From a checkpoint of a small multi-label image tagger.
Model: arch swin, activation swiglu, widths [64, 128, 256].
Training: ademamix at rate 0.0009, batches of 512.
Rows from expert 14 of block 5, named by matrix and row number. Rows with one number belong to one neuron. Each number is 200 + 40 x the weight over the matrix's rms, rounded and kept within 0 to 999. All counts start at 0.
# gate: expert gate (model.blocks.5.mlp.gate, 16x256x128), inputs 0-127
# up: expert up (model.blocks.5.mlp.up, 16x256x128), inputs 0-127
# down: expert down (model.blocks.5.mlp.down, 16x128x256, transposed), outputs 0-127
gate.25,245,228,105,177,138,190,195,199,193,166,124,170,132,160,251,201,158,180,240,237,205,202,195,203,164,286,236,162,280,198,209,221,232,217,123,272,172,141,169,210,138,238,315,157,132,228,165,142,237,221,220,221,266,100,207,196,208,265,236,151,146,172,208,129,281,234,183,277,196,235,218,129,259,293,192,125,177,208,186,169,201,242,159,243,176,174,215,217,262,213,224,183,112,306,196,344,293,227,197,218,220,220,146,227,255,202,142,128,297,228,193,169,243,289,168,263,147,55,119,194,108,203,161,162,214,172,174,318
up.25,187,113,283,246,200,237,225,213,178,184,215,205,190,258,143,161,221,241,165,203,175,230,198,243,246,190,184,181,174,147,246,192,193,241,178,191,160,276,168,292,198,154,129,259,180,227,167,169,204,204,173,156,119,200,196,204,160,199,191,206,170,190,185,209,152,207,206,143,256,192,209,246,192,193,181,241,237,209,198,217,201,192,252,243,194,183,140,182,143,159,121,199,259,207,277,128,139,200,221,250,193,183,239,163,217,137,146,231,199,212,186,211,217,130,198,210,206,257,231,251,194,212,213,333,175,253,182,191
down.25,163,180,173,225,269,237,283,162,296,211,168,250,221,127,140,182,202,193,270,170,192,181,181,180,198,139,234,212,193,209,188,207,232,193,247,81,249,187,206,157,133,239,174,272,283,213,204,204,168,121,277,158,220,213,185,179,214,229,182,143,241,205,242,203,202,191,251,197,191,180,249,222,179,207,210,269,138,190,190,244,190,211,154,195,196,155,208,229,217,198,235,231,173,220,199,234,136,205,195,193,207,209,127,104,130,192,237,162,229,175,246,238,191,214,124,257,223,208,225,213,185,180,102,180,214,203,227,182
gate.26,242,215,185,203,234,313,172,224,355,168,202,172,199,155,201,182,175,279,179,117,205,214,193,175,221,134,203,190,197,186,202,279,202,175,260,151,224,208,203,279,191,228,191,189,179,229,154,216,176,199,198,165,124,199,192,192,235,191,168,199,143,201,200,214,134,241,314,156,217,213,216,215,159,209,174,192,214,186,223,192,177,229,176,227,171,171,204,192,192,232,132,176,164,179,294,165,221,229,165,274,208,170,131,188,252,188,229,222,179,216,181,227,156,219,180,190,227,202,159,204,201,181,200,166,214,279,179,202
up.26,214,203,138,214,165,162,252,184,246,176,184,136,218,128,196,213,173,194,184,182,221,211,187,169,209,200,192,246,224,198,194,297,175,193,231,120,231,222,232,223,276,198,240,177,170,230,149,163,177,238,115,176,143,248,191,176,217,205,209,184,134,209,287,238,260,158,234,209,246,232,240,157,148,190,217,198,140,144,144,197,185,252,116,261,204,188,268,213,147,228,199,256,168,181,199,226,256,237,195,244,216,203,183,223,206,260,190,200,275,255,239,211,190,220,214,179,168,160,216,118,169,181,185,119,204,192,214,232
down.26,225,158,188,190,230,199,242,240,130,202,259,227,220,231,175,220,148,177,137,248,175,135,167,142,158,215,252,158,196,221,229,169,199,235,158,218,213,156,228,164,121,192,162,237,248,165,199,208,175,188,186,178,217,179,219,222,208,126,249,237,265,164,116,143,169,178,156,237,154,163,213,214,203,218,210,287,229,270,228,179,199,140,231,279,219,222,240,225,201,119,187,150,274,214,204,209,116,130,250,241,141,213,286,220,194,198,230,211,157,193,197,200,208,203,232,212,173,253,200,184,255,242,216,187,205,155,186,190
gate.27,188,185,168,172,276,259,187,174,232,193,121,288,144,231,176,175,235,242,228,220,157,226,20,159,152,220,320,234,195,275,193,275,187,151,203,171,207,188,227,232,161,230,145,163,283,155,198,168,192,193,165,212,233,237,288,154,251,204,144,245,241,132,187,178,185,227,206,254,372,175,205,160,175,233,140,252,162,228,203,125,192,241,203,210,192,137,260,212,247,152,246,203,161,179,222,217,250,206,249,174,314,201,220,198,211,180,238,180,209,163,166,306,194,218,227,244,231,139,155,128,198,258,157,127,268,74,178,141
up.27,137,220,162,172,226,194,208,168,183,194,171,259,199,313,207,144,174,255,200,219,161,245,167,176,204,199,274,191,191,273,186,224,202,166,230,267,186,131,227,135,192,188,204,210,189,215,211,147,184,204,219,268,308,225,252,174,261,216,198,166,267,146,202,174,167,256,178,209,273,174,209,119,232,137,140,168,177,250,219,193,242,238,226,191,202,193,247,179,256,176,258,247,269,182,190,283,233,180,187,169,248,206,209,153,238,191,143,197,239,172,132,246,218,227,220,270,219,107,176,134,171,307,172,159,221,59,246,218
down.27,237,135,139,265,143,114,187,196,128,282,228,112,160,172,164,216,129,103,140,240,201,132,234,246,206,244,193,150,218,183,151,168,200,180,202,205,204,199,128,273,215,246,275,208,188,219,166,163,237,211,209,262,161,183,201,190,183,294,290,205,168,275,162,180,320,138,259,223,128,291,224,239,230,253,251,123,182,191,166,213,153,159,175,255,201,246,185,167,167,184,201,122,168,196,156,188,230,250,146,286,234,193,187,221,203,236,130,215,205,214,245,155,265,268,184,114,129,169,216,239,220,183,164,181,206,252,222,263
gate.28,170,216,206,176,232,204,206,197,189,194,221,174,179,182,147,257,239,148,229,213,240,190,137,149,297,183,161,240,219,146,227,164,175,198,208,216,246,141,264,227,174,194,206,193,184,246,236,255,201,171,212,142,167,190,170,230,201,116,181,219,195,192,192,246,223,212,197,132,211,243,124,315,121,275,246,253,225,157,235,169,245,157,180,216,242,152,187,248,226,183,178,207,180,221,274,161,162,205,236,165,287,194,212,205,208,143,212,205,246,205,174,220,178,156,168,162,235,167,177,130,165,209,201,192,226,221,209,150
up.28,210,183,163,170,171,183,236,153,313,265,154,206,174,145,207,204,219,293,208,248,246,179,236,190,192,135,174,216,172,181,158,219,180,228,217,193,212,159,235,198,185,184,290,171,251,167,176,207,175,177,195,185,203,177,146,146,197,237,283,256,262,280,243,199,157,200,254,220,159,188,183,169,241,283,164,163,169,160,172,192,200,237,190,183,201,246,245,207,213,227,197,172,151,183,231,200,252,294,130,214,219,252,142,186,215,177,235,204,210,191,193,151,202,246,214,155,206,251,135,196,223,132,181,134,170,128,184,194
down.28,186,196,226,148,217,194,212,207,178,153,287,246,246,217,180,203,162,191,3,187,133,150,217,134,205,192,209,165,201,257,278,168,254,192,250,168,179,254,204,205,183,210,268,216,202,189,173,127,183,202,209,184,231,214,211,211,254,198,239,164,196,179,144,150,215,194,220,240,189,217,257,198,186,154,194,253,181,224,206,203,120,198,249,196,157,202,230,181,193,178,189,224,210,206,179,262,202,145,129,265,198,200,219,179,189,177,208,230,231,156,211,216,267,197,171,257,111,192,219,174,224,295,140,176,203,171,246,244
gate.29,176,212,133,183,169,163,318,131,230,232,147,174,199,157,187,196,205,142,231,195,235,217,177,198,208,259,243,166,243,208,174,232,191,144,178,222,202,158,181,163,207,216,292,192,209,224,236,148,237,196,224,190,200,220,151,236,171,226,204,139,218,191,232,236,260,169,194,228,198,227,220,156,202,158,251,127,150,140,191,224,228,207,197,231,199,197,175,227,204,181,273,192,196,261,149,264,192,235,188,149,215,202,245,117,210,258,122,227,306,174,172,201,234,188,184,257,205,135,141,194,176,217,208,220,154,149,226,246
up.29,223,222,204,156,166,227,140,230,218,156,181,255,207,252,325,272,215,236,173,217,162,162,216,208,182,172,250,155,190,196,259,126,217,275,194,291,227,195,234,167,196,162,207,187,123,175,208,204,157,240,137,188,210,216,147,242,200,154,195,170,207,180,172,154,153,174,149,194,158,151,223,141,219,202,162,205,287,219,271,141,200,227,214,191,161,227,258,185,273,212,177,219,133,216,291,190,231,218,233,197,189,175,165,306,195,193,211,199,194,225,196,201,176,171,194,175,149,231,234,234,192,234,220,235,145,161,153,204
down.29,180,233,159,151,232,261,188,234,201,143,173,293,225,267,158,241,233,162,197,173,173,256,193,230,160,156,173,229,259,215,240,199,196,241,214,178,158,209,202,149,138,171,160,164,210,187,206,198,247,195,127,236,202,146,236,166,175,222,179,158,161,157,268,286,139,260,124,172,166,106,262,170,188,151,215,219,243,162,270,228,178,186,195,228,189,148,152,246,226,212,209,202,182,208,211,248,231,204,263,189,201,155,216,100,161,214,244,173,250,186,195,245,202,188,218,203,179,150,236,157,237,218,217,271,238,212,197,200
gate.30,180,238,177,175,133,186,246,131,247,257,128,194,206,156,220,166,223,201,239,212,194,211,159,230,157,225,262,186,180,281,157,161,207,182,266,222,192,211,204,238,174,244,209,165,249,181,217,204,140,157,184,208,179,207,157,169,249,291,210,185,256,242,214,206,248,182,233,232,224,175,236,111,271,214,182,219,201,187,183,147,209,167,220,191,213,150,225,203,202,256,270,266,211,215,204,214,230,253,116,206,217,173,149,157,191,224,100,223,235,210,188,163,201,202,191,217,215,182,158,207,168,149,226,214,179,157,173,192
up.30,190,213,176,172,175,266,181,235,151,160,188,218,263,267,262,246,235,137,147,137,171,151,193,162,239,215,209,192,188,191,270,132,188,211,193,267,202,230,301,195,200,157,147,211,198,187,279,247,161,181,184,223,185,214,249,173,208,124,167,157,173,147,204,190,134,197,154,158,189,169,198,245,136,115,237,228,216,196,242,204,210,164,214,135,229,206,212,220,166,168,202,205,194,182,294,180,139,183,262,161,230,209,268,273,178,157,203,169,130,254,218,253,177,122,134,204,209,225,275,207,183,259,257,250,192,254,225,140
down.30,213,193,218,263,255,163,221,237,155,147,222,257,236,190,168,234,184,139,209,181,156,250,216,192,206,265,180,193,208,176,209,98,166,202,167,212,203,195,116,202,118,246,154,266,211,148,177,215,181,178,205,216,268,170,166,246,197,200,208,129,195,136,237,285,181,191,142,183,184,206,238,225,208,133,279,297,134,241,240,224,221,193,242,196,136,180,165,183,183,188,175,154,202,168,134,249,184,122,292,162,248,190,195,115,177,192,192,237,227,198,210,210,203,176,156,280,200,189,219,156,204,284,229,182,225,204,270,221
gate.31,243,223,102,157,213,215,196,168,194,136,148,188,224,145,209,223,99,34,241,162,233,238,114,155,143,284,235,209,224,257,117,228,195,176,169,140,205,120,205,219,119,275,185,182,251,210,156,164,272,168,266,256,265,190,151,241,170,233,201,200,254,110,267,226,270,283,182,273,264,188,231,167,197,236,214,232,125,222,187,150,207,211,166,240,219,151,203,237,164,195,312,203,120,249,137,240,249,215,221,129,267,226,192,120,152,290,197,192,246,166,335,242,235,245,243,226,184,72,184,148,202,258,136,139,266,150,192,231
up.31,222,227,145,176,186,237,210,174,186,200,154,167,178,187,180,271,154,158,231,211,207,286,125,166,176,271,247,187,249,269,129,241,172,137,167,189,224,111,171,187,163,213,254,175,197,213,149,135,230,208,193,254,245,185,212,247,171,217,225,181,291,120,239,211,250,254,169,207,205,179,222,170,189,246,228,192,151,235,161,109,237,238,165,251,233,146,201,241,199,160,248,245,123,210,132,248,269,202,170,144,231,194,207,124,176,260,178,209,291,161,268,231,234,204,218,229,194,81,103,165,160,250,172,133,270,146,232,251
down.31,192,142,206,202,144,135,188,235,122,243,209,120,189,237,186,186,189,170,117,262,207,162,281,220,244,250,169,167,206,130,193,177,140,211,209,267,154,218,158,228,255,189,280,162,143,210,179,216,231,211,192,222,171,221,201,198,212,192,243,276,165,245,139,186,240,141,211,232,193,224,140,179,292,214,215,117,303,218,178,187,198,204,202,207,205,270,232,152,172,211,176,179,233,133,209,129,151,231,139,299,205,207,236,263,246,205,154,192,181,255,152,110,197,224,217,96,178,197,180,205,179,185,283,213,216,232,209,228
gate.32,162,202,186,191,241,150,197,224,176,197,230,197,162,214,171,220,188,96,153,219,239,168,186,177,261,215,200,236,235,154,208,183,156,175,191,206,244,129,234,140,195,206,240,192,176,203,188,230,204,196,184,209,183,189,204,270,211,201,215,202,138,228,206,238,175,192,161,202,208,238,128,263,102,260,208,218,188,129,184,176,246,166,165,198,204,162,232,201,202,227,191,207,192,218,259,199,187,209,245,212,206,226,179,266,230,169,254,187,208,232,159,196,173,183,160,205,193,182,212,149,161,240,176,211,190,219,213,181
up.32,162,209,201,196,240,165,188,230,136,237,236,266,196,223,270,203,225,171,172,251,172,194,143,223,196,223,216,239,156,193,233,167,172,133,233,259,197,195,153,175,227,211,170,205,156,190,275,197,202,199,207,215,188,204,240,198,227,209,180,110,179,129,255,222,192,227,104,128,232,220,210,205,246,184,236,234,177,221,266,251,193,166,254,174,199,229,182,184,128,156,198,222,203,151,176,178,192,130,240,156,243,167,306,248,167,158,226,185,142,180,159,259,212,185,221,217,212,219,218,219,190,285,228,252,209,181,271,165
down.32,172,198,211,224,184,262,174,129,213,241,162,212,217,180,220,253,196,235,134,221,241,206,218,259,173,193,236,256,238,160,127,234,213,213,179,172,224,210,269,129,230,141,219,149,185,227,178,175,192,257,96,197,172,200,193,163,183,176,168,235,197,219,242,156,160,190,226,195,262,166,200,147,211,246,180,212,236,218,222,190,232,234,168,186,178,257,233,206,186,257,239,164,231,233,211,138,200,240,154,173,244,201,161,229,191,243,177,213,246,172,188,204,186,222,223,179,225,212,182,235,205,246,173,219,214,187,154,142
gate.33,237,213,148,139,168,176,268,178,207,251,235,156,207,177,188,173,103,187,229,219,187,203,202,213,145,304,200,168,197,242,144,240,192,133,222,159,165,173,124,200,166,225,248,268,250,206,193,86,214,180,236,207,205,188,214,253,238,259,229,182,184,171,226,218,231,198,187,269,196,254,245,246,198,156,237,178,137,163,167,219,189,217,147,221,200,194,169,249,116,177,274,230,149,179,147,275,174,176,203,186,236,261,223,153,175,250,221,201,277,204,247,176,225,179,203,201,190,154,151,186,210,225,147,160,196,148,211,255
up.33,225,214,219,239,237,249,170,241,182,152,188,235,165,268,271,190,210,221,114,149,153,204,260,207,200,180,183,175,173,223,254,191,249,230,161,241,220,194,196,245,236,186,192,235,118,204,185,229,228,210,165,253,193,185,168,197,207,167,187,165,126,163,152,177,158,246,197,175,231,198,177,251,205,217,176,289,252,246,245,232,208,191,226,204,154,209,223,177,242,245,139,161,263,237,255,164,168,168,259,236,161,136,176,271,246,160,176,180,123,176,214,260,168,190,235,190,175,217,234,210,179,230,222,268,223,206,191,210
down.33,239,213,167,132,186,251,214,225,204,144,191,225,223,199,152,247,180,163,132,146,199,234,192,224,164,159,206,209,234,244,284,183,214,221,194,129,169,241,206,186,122,216,238,248,302,204,192,184,212,137,163,168,224,121,195,212,222,221,263,152,186,200,271,240,186,211,149,204,153,189,235,206,153,139,249,270,131,184,234,253,160,220,171,275,198,148,176,221,218,194,156,230,187,251,185,272,166,180,234,150,177,196,205,86,134,213,217,187,285,174,238,170,200,186,196,220,179,147,240,194,209,231,161,247,231,95,173,231
gate.34,200,196,261,185,193,213,217,209,261,193,202,210,230,165,206,233,157,260,195,174,254,180,197,226,244,98,191,202,308,258,212,198,201,264,237,139,227,170,237,186,203,162,184,203,193,149,117,213,188,168,200,244,165,189,216,139,147,161,254,244,219,237,226,173,182,185,262,212,210,160,247,163,150,211,158,213,285,199,147,146,211,218,180,156,189,212,243,168,195,212,161,187,159,216,259,231,234,234,141,261,157,235,181,184,228,155,157,206,212,218,243,189,190,232,231,186,194,257,235,178,181,145,198,161,222,190,181,176
up.34,228,158,197,172,231,192,222,170,192,187,256,140,172,153,126,163,213,126,227,175,243,228,125,200,250,216,222,251,228,178,139,208,163,161,183,189,197,211,189,172,176,225,201,266,248,263,159,164,252,194,183,195,180,216,233,232,198,195,183,203,178,189,242,244,243,173,160,162,205,215,138,234,117,210,216,237,168,150,147,190,228,174,188,217,228,149,184,150,170,204,201,167,173,196,187,211,198,174,248,213,301,184,198,202,182,226,222,213,259,221,201,192,175,173,182,155,217,242,161,185,196,226,185,146,196,190,198,217
down.34,246,175,196,180,194,196,190,252,253,173,205,198,197,247,155,223,196,182,157,148,128,290,240,200,172,191,175,192,173,221,256,166,226,209,227,188,195,214,167,227,96,173,206,256,212,209,175,194,243,243,212,191,227,167,202,219,214,157,230,159,236,150,182,209,165,285,136,172,134,225,201,153,237,124,245,256,191,191,217,236,152,178,253,250,167,154,168,164,248,157,155,219,205,214,244,274,187,148,265,234,194,165,186,202,199,225,242,155,248,192,184,197,230,165,148,251,189,189,233,166,229,202,186,226,210,219,240,238
gate.35,209,231,149,127,231,266,176,218,238,230,208,158,181,214,222,207,171,208,216,248,241,112,302,194,123,166,216,168,215,232,194,138,206,237,232,187,193,112,209,136,223,161,189,153,202,184,234,149,166,216,188,199,133,222,154,250,195,246,189,215,214,189,212,183,162,170,162,227,194,182,302,166,193,172,135,170,199,224,161,135,147,232,164,208,216,286,244,217,190,222,241,245,168,205,224,210,208,268,181,244,135,188,196,228,243,264,248,95,172,203,213,172,220,254,246,183,194,251,168,238,183,246,156,163,114,162,207,194
up.35,166,238,234,223,179,198,227,148,148,173,192,212,203,223,174,212,230,131,267,145,177,196,111,200,283,218,209,213,182,209,227,240,204,175,144,292,215,192,253,143,178,150,164,178,208,218,223,258,207,198,181,257,206,184,213,228,166,142,225,207,233,184,175,205,288,250,153,222,238,189,160,228,163,223,270,200,254,219,232,146,224,136,258,151,198,135,168,177,185,125,201,226,207,171,209,174,195,177,271,58,257,297,242,195,131,170,198,200,248,184,168,227,259,151,203,219,188,187,236,223,197,244,215,235,203,147,218,148
down.35,186,220,236,240,192,244,221,216,211,149,220,271,195,172,265,160,176,223,249,196,144,185,247,241,131,172,185,107,170,181,286,186,255,236,256,144,153,154,157,193,213,169,202,201,260,102,163,183,136,178,265,103,201,206,202,259,233,292,285,191,198,156,185,230,239,303,237,301,299,178,199,165,100,239,171,149,224,300,164,211,168,245,171,125,188,221,222,133,185,218,187,260,202,236,259,165,280,74,193,189,183,205,153,168,154,150,202,158,192,132,156,149,228,232,182,173,196,242,258,307,155,202,174,200,138,170,183,249
gate.36,206,149,198,288,251,152,172,244,177,191,225,173,194,181,160,216,191,149,205,152,165,185,226,208,246,197,175,240,175,181,192,216,216,191,127,170,224,211,193,264,231,141,189,195,195,223,150,253,193,188,283,220,152,228,188,219,150,171,230,265,104,274,178,188,172,176,242,199,169,196,253,270,172,185,198,196,227,164,206,229,233,226,169,219,190,222,158,152,202,220,152,157,211,157,244,211,188,231,151,218,183,197,123,237,184,191,185,201,166,232,257,175,216,180,176,129,191,259,234,201,240,184,158,209,184,189,199,193
up.36,198,225,182,248,191,165,216,229,167,185,204,170,182,187,277,215,219,108,173,193,168,133,249,209,200,239,199,202,174,186,233,203,229,242,112,262,199,213,216,225,189,151,218,145,176,180,213,247,148,189,237,192,165,195,145,231,175,156,197,214,152,237,165,170,214,197,170,179,175,192,252,209,251,151,217,161,260,176,209,217,207,202,194,172,197,233,151,166,217,216,174,196,220,201,281,197,204,244,210,203,169,191,174,211,161,205,122,154,143,229,258,185,198,191,189,171,152,240,282,229,214,185,177,284,141,238,166,197
down.36,173,204,218,176,152,149,182,204,201,224,227,176,172,209,214,208,202,132,129,270,225,111,210,230,227,216,247,185,256,159,175,205,147,194,180,245,197,161,203,256,208,186,242,181,183,272,254,217,207,235,206,237,190,226,217,174,194,206,243,249,164,239,175,197,247,152,214,165,148,262,151,236,200,218,203,137,202,141,188,177,214,183,219,169,237,223,181,172,231,171,198,154,162,190,180,149,221,231,186,257,157,202,187,231,244,168,216,212,200,231,196,178,228,207,214,108,202,281,185,190,250,195,227,149,190,180,243,189
gate.37,230,234,136,124,203,245,200,142,326,260,196,196,227,122,125,105,194,316,179,217,240,201,167,148,159,143,261,248,167,203,143,339,184,196,221,194,159,205,261,159,191,207,196,225,143,185,200,205,119,224,200,164,194,182,177,200,203,237,208,184,150,186,238,235,134,207,180,178,206,225,204,171,210,259,208,270,153,201,156,240,199,288,138,230,234,229,220,216,174,208,245,273,202,147,166,195,216,233,249,208,217,209,179,191,175,236,278,178,220,251,160,236,155,211,251,188,226,209,111,172,131,238,179,192,161,161,194,172
up.37,152,150,243,232,213,168,165,214,118,156,217,218,164,235,119,283,202,151,287,165,174,210,196,259,297,205,156,189,277,193,184,105,198,225,193,240,222,177,175,201,235,147,223,168,268,191,201,215,243,190,233,231,167,211,230,166,171,182,248,256,269,242,186,188,258,197,224,205,186,195,167,270,145,194,224,156,259,202,248,201,217,102,235,143,231,202,193,172,257,163,172,147,225,264,210,208,176,185,158,134,187,224,211,228,143,175,187,235,227,133,236,115,242,147,231,148,179,161,276,212,226,146,234,223,219,219,238,170
down.37,216,231,153,210,185,229,212,152,268,156,150,196,245,137,156,202,205,205,288,133,159,297,207,244,229,179,209,236,157,229,146,208,252,191,224,120,150,257,183,190,142,226,215,239,197,237,203,190,221,204,278,202,243,141,172,217,236,261,168,179,158,164,255,212,191,271,204,232,213,125,210,122,220,218,186,235,157,186,163,242,182,333,133,226,151,186,216,154,205,256,199,184,174,244,230,269,240,196,158,141,244,131,130,185,230,212,200,155,222,217,210,208,247,183,147,213,179,146,228,251,196,125,162,229,211,199,166,237
gate.38,253,248,181,252,209,138,181,266,231,183,182,157,214,204,240,235,148,200,158,157,159,149,229,171,172,211,186,190,165,184,162,206,187,207,211,185,214,204,154,228,220,206,249,299,148,225,169,139,210,195,235,147,203,219,206,148,184,196,173,186,185,191,223,212,155,193,223,212,158,202,230,149,179,188,168,256,140,161,219,218,183,241,150,226,163,225,202,203,188,239,220,242,170,195,207,211,218,226,208,261,115,118,153,188,220,213,167,171,152,261,259,226,186,194,235,200,145,224,232,206,248,222,237,207,200,195,188,255
up.38,201,264,137,170,210,149,161,238,185,165,204,179,176,152,196,261,155,236,226,246,207,177,196,199,177,178,243,225,261,192,170,204,197,248,167,236,220,188,229,227,194,111,260,183,106,261,248,208,178,196,195,159,216,183,172,186,149,164,223,212,219,224,180,167,203,214,217,178,176,199,230,174,190,237,201,225,195,196,210,181,185,236,175,239,177,298,234,212,213,223,227,266,124,213,162,227,227,256,228,165,153,201,170,166,202,191,204,200,156,252,230,179,183,203,277,136,183,141,207,256,223,104,177,243,194,206,144,193
down.38,182,182,298,169,164,204,281,163,234,249,196,178,158,193,196,219,186,239,124,212,225,213,189,226,260,193,240,236,247,162,195,181,171,153,258,232,191,180,190,200,176,205,208,190,156,241,227,202,249,231,145,191,216,206,201,198,230,204,183,135,216,251,165,197,216,112,181,103,194,249,225,177,169,197,204,238,149,181,194,185,251,127,258,181,238,151,206,174,174,219,247,167,191,225,139,169,124,222,234,255,216,208,192,224,220,182,190,232,196,198,138,155,196,179,178,233,276,215,145,168,211,256,207,148,223,234,260,177
gate.39,233,202,207,220,182,220,216,258,138,139,214,175,185,214,219,272,178,198,199,178,205,221,188,168,205,189,197,194,237,148,249,143,162,256,167,184,220,201,207,182,159,198,229,183,195,232,247,225,239,236,143,198,101,184,187,239,164,104,128,159,171,157,236,196,181,236,177,189,270,200,117,273,169,163,270,240,208,234,214,181,211,193,216,210,197,217,244,193,191,179,188,189,165,214,229,192,236,180,286,174,180,114,232,283,124,236,219,206,231,206,240,257,171,156,188,207,213,235,226,213,140,243,250,212,220,199,247,212
up.39,217,178,197,222,228,160,181,207,233,203,226,170,166,168,144,163,155,226,245,231,185,199,226,229,135,203,173,170,146,138,134,270,219,193,238,148,123,242,131,209,247,195,190,246,193,166,175,148,235,211,198,206,287,160,237,191,259,278,217,210,176,268,188,180,211,261,264,252,234,195,267,131,248,253,182,166,203,210,158,269,166,300,276,184,155,223,223,141,179,228,197,165,224,196,133,191,199,185,155,291,194,228,170,117,208,218,227,173,218,167,174,172,244,202,216,163,173,172,166,181,201,177,168,241,207,219,205,229
down.39,236,184,222,216,167,248,296,234,188,163,246,201,202,143,195,231,157,193,237,211,187,199,196,161,251,194,224,163,140,178,216,174,244,181,224,185,210,191,183,224,129,213,187,247,241,238,164,198,170,196,181,195,177,186,197,222,219,245,175,136,193,179,184,162,180,203,234,247,237,231,169,224,208,133,259,253,163,273,160,206,205,230,201,173,159,233,220,158,154,142,174,194,160,203,192,232,189,188,242,230,210,213,212,207,214,183,129,270,244,207,242,198,170,165,109,304,256,234,178,196,181,166,189,154,218,191,302,244
gate.40,163,249,166,208,158,230,190,196,206,177,124,275,217,261,232,150,207,175,207,233,174,202,187,200,207,223,208,216,260,243,204,224,215,190,241,204,215,167,258,158,232,191,192,158,145,147,211,174,170,201,174,261,198,207,187,257,179,204,213,315,236,174,200,210,213,194,171,223,242,131,301,226,171,223,154,175,189,195,214,188,242,162,219,183,201,191,212,176,281,215,225,221,217,239,218,226,198,199,208,148,230,238,169,217,210,137,225,184,173,120,135,234,227,237,176,197,194,91,251,240,89,259,198,199,246,128,210,152
up.40,117,224,140,232,151,249,194,149,187,206,149,275,233,227,297,150,220,157,160,268,170,236,152,230,185,202,209,213,260,249,179,188,190,168,242,202,206,148,249,156,197,214,204,155,146,152,182,195,173,203,190,263,208,209,194,240,177,226,173,223,211,163,221,226,233,161,198,243,249,133,220,188,155,194,196,228,163,183,251,179,226,181,214,219,213,160,246,225,269,192,198,242,191,251,232,185,205,171,216,144,293,174,148,196,191,136,169,170,188,114,158,247,203,272,175,248,192,107,234,212,114,255,237,163,252,120,218,165
down.40,196,183,203,189,168,194,205,189,153,269,192,162,194,211,227,195,214,219,104,220,245,208,241,226,179,230,194,169,262,127,203,204,123,169,212,235,191,216,130,227,215,209,209,141,180,197,202,191,250,241,89,241,165,218,155,218,192,254,219,148,198,201,250,271,247,181,179,142,154,227,202,204,248,172,236,149,239,198,163,185,222,161,173,255,196,180,177,240,212,194,246,173,212,133,145,180,224,247,227,202,140,132,189,190,212,213,184,225,237,225,154,164,192,223,213,133,225,172,168,178,173,263,248,195,203,251,189,259
gate.41,274,223,155,148,220,218,172,201,239,188,147,251,140,193,192,168,168,172,177,150,224,141,178,161,63,162,224,211,191,278,235,245,239,220,149,136,229,242,225,316,165,282,177,164,251,193,148,202,159,230,184,205,177,213,229,128,164,219,161,216,177,154,196,177,238,216,262,210,254,155,231,189,197,222,184,207,258,190,200,159,164,236,199,218,214,122,251,249,304,199,269,224,140,169,225,162,249,207,168,201,225,194,179,213,171,246,238,148,123,180,194,276,192,245,218,225,186,258,166,172,265,210,213,125,231,166,206,182
up.41,247,205,198,179,200,192,122,192,228,204,189,204,185,118,145,214,184,180,234,195,198,178,208,219,141,216,143,205,198,162,181,214,230,265,214,138,197,236,138,280,248,232,146,208,240,205,194,214,217,225,174,164,149,172,156,188,124,238,169,280,111,224,256,171,227,231,279,216,227,173,181,241,207,309,231,280,208,217,201,154,158,205,169,224,204,152,215,220,201,240,187,167,130,247,208,147,212,221,215,216,123,205,189,209,160,235,237,267,125,190,254,238,225,164,230,197,215,223,192,214,213,216,230,218,227,250,149,191
down.41,111,214,241,112,237,206,254,189,232,229,148,218,319,215,190,249,221,240,147,205,237,166,250,176,214,111,116,280,190,204,221,210,174,190,146,186,218,190,282,133,237,208,177,173,146,229,240,262,134,205,173,202,232,174,170,226,135,40,214,222,260,179,207,163,159,191,165,149,148,201,234,237,244,197,193,244,256,167,238,187,236,184,142,220,254,245,199,241,279,206,218,238,274,194,240,225,117,205,245,107,230,220,246,179,173,177,210,193,196,219,129,241,157,199,197,219,226,190,182,178,118,221,180,233,192,225,193,164
gate.42,191,93,209,245,267,228,231,156,178,240,269,215,215,197,139,162,242,126,211,183,220,226,164,191,321,184,171,245,121,138,225,180,182,125,240,176,170,222,204,229,166,267,158,210,218,204,179,213,184,238,271,194,178,165,252,278,230,192,162,210,220,200,199,259,173,225,205,198,188,204,142,258,169,212,196,192,176,172,189,222,215,193,192,217,220,174,199,168,169,177,170,144,227,178,222,194,126,215,218,183,283,246,241,174,197,175,248,216,231,199,156,204,205,240,139,230,227,184,125,142,208,218,200,209,211,221,225,134
up.42,194,162,196,202,203,216,260,177,194,225,203,190,159,223,157,150,224,177,216,193,217,201,160,153,238,235,174,183,86,133,234,163,198,86,223,173,213,195,160,200,157,255,207,250,243,169,220,218,210,183,210,181,180,207,293,227,298,239,227,138,269,205,163,186,214,202,183,184,213,203,150,254,196,235,212,188,145,205,193,204,158,188,207,214,213,196,233,261,127,143,251,151,214,147,186,177,187,135,212,134,293,245,262,206,204,176,208,265,241,156,162,219,197,192,110,218,225,203,178,194,230,310,181,204,201,247,257,147
down.42,137,189,235,157,213,163,224,138,178,260,146,238,246,166,220,151,246,244,75,227,267,178,148,194,217,185,254,233,225,213,199,201,142,118,226,158,258,218,244,166,231,191,196,120,198,140,205,206,166,219,133,225,212,208,175,210,228,168,221,226,249,243,175,185,199,133,240,158,228,247,251,187,188,230,222,222,212,215,189,142,256,141,204,211,219,172,235,218,145,195,276,247,217,219,157,184,114,188,160,205,249,226,186,196,185,208,210,238,231,145,158,221,185,253,195,210,237,232,163,207,183,325,243,218,185,198,206,168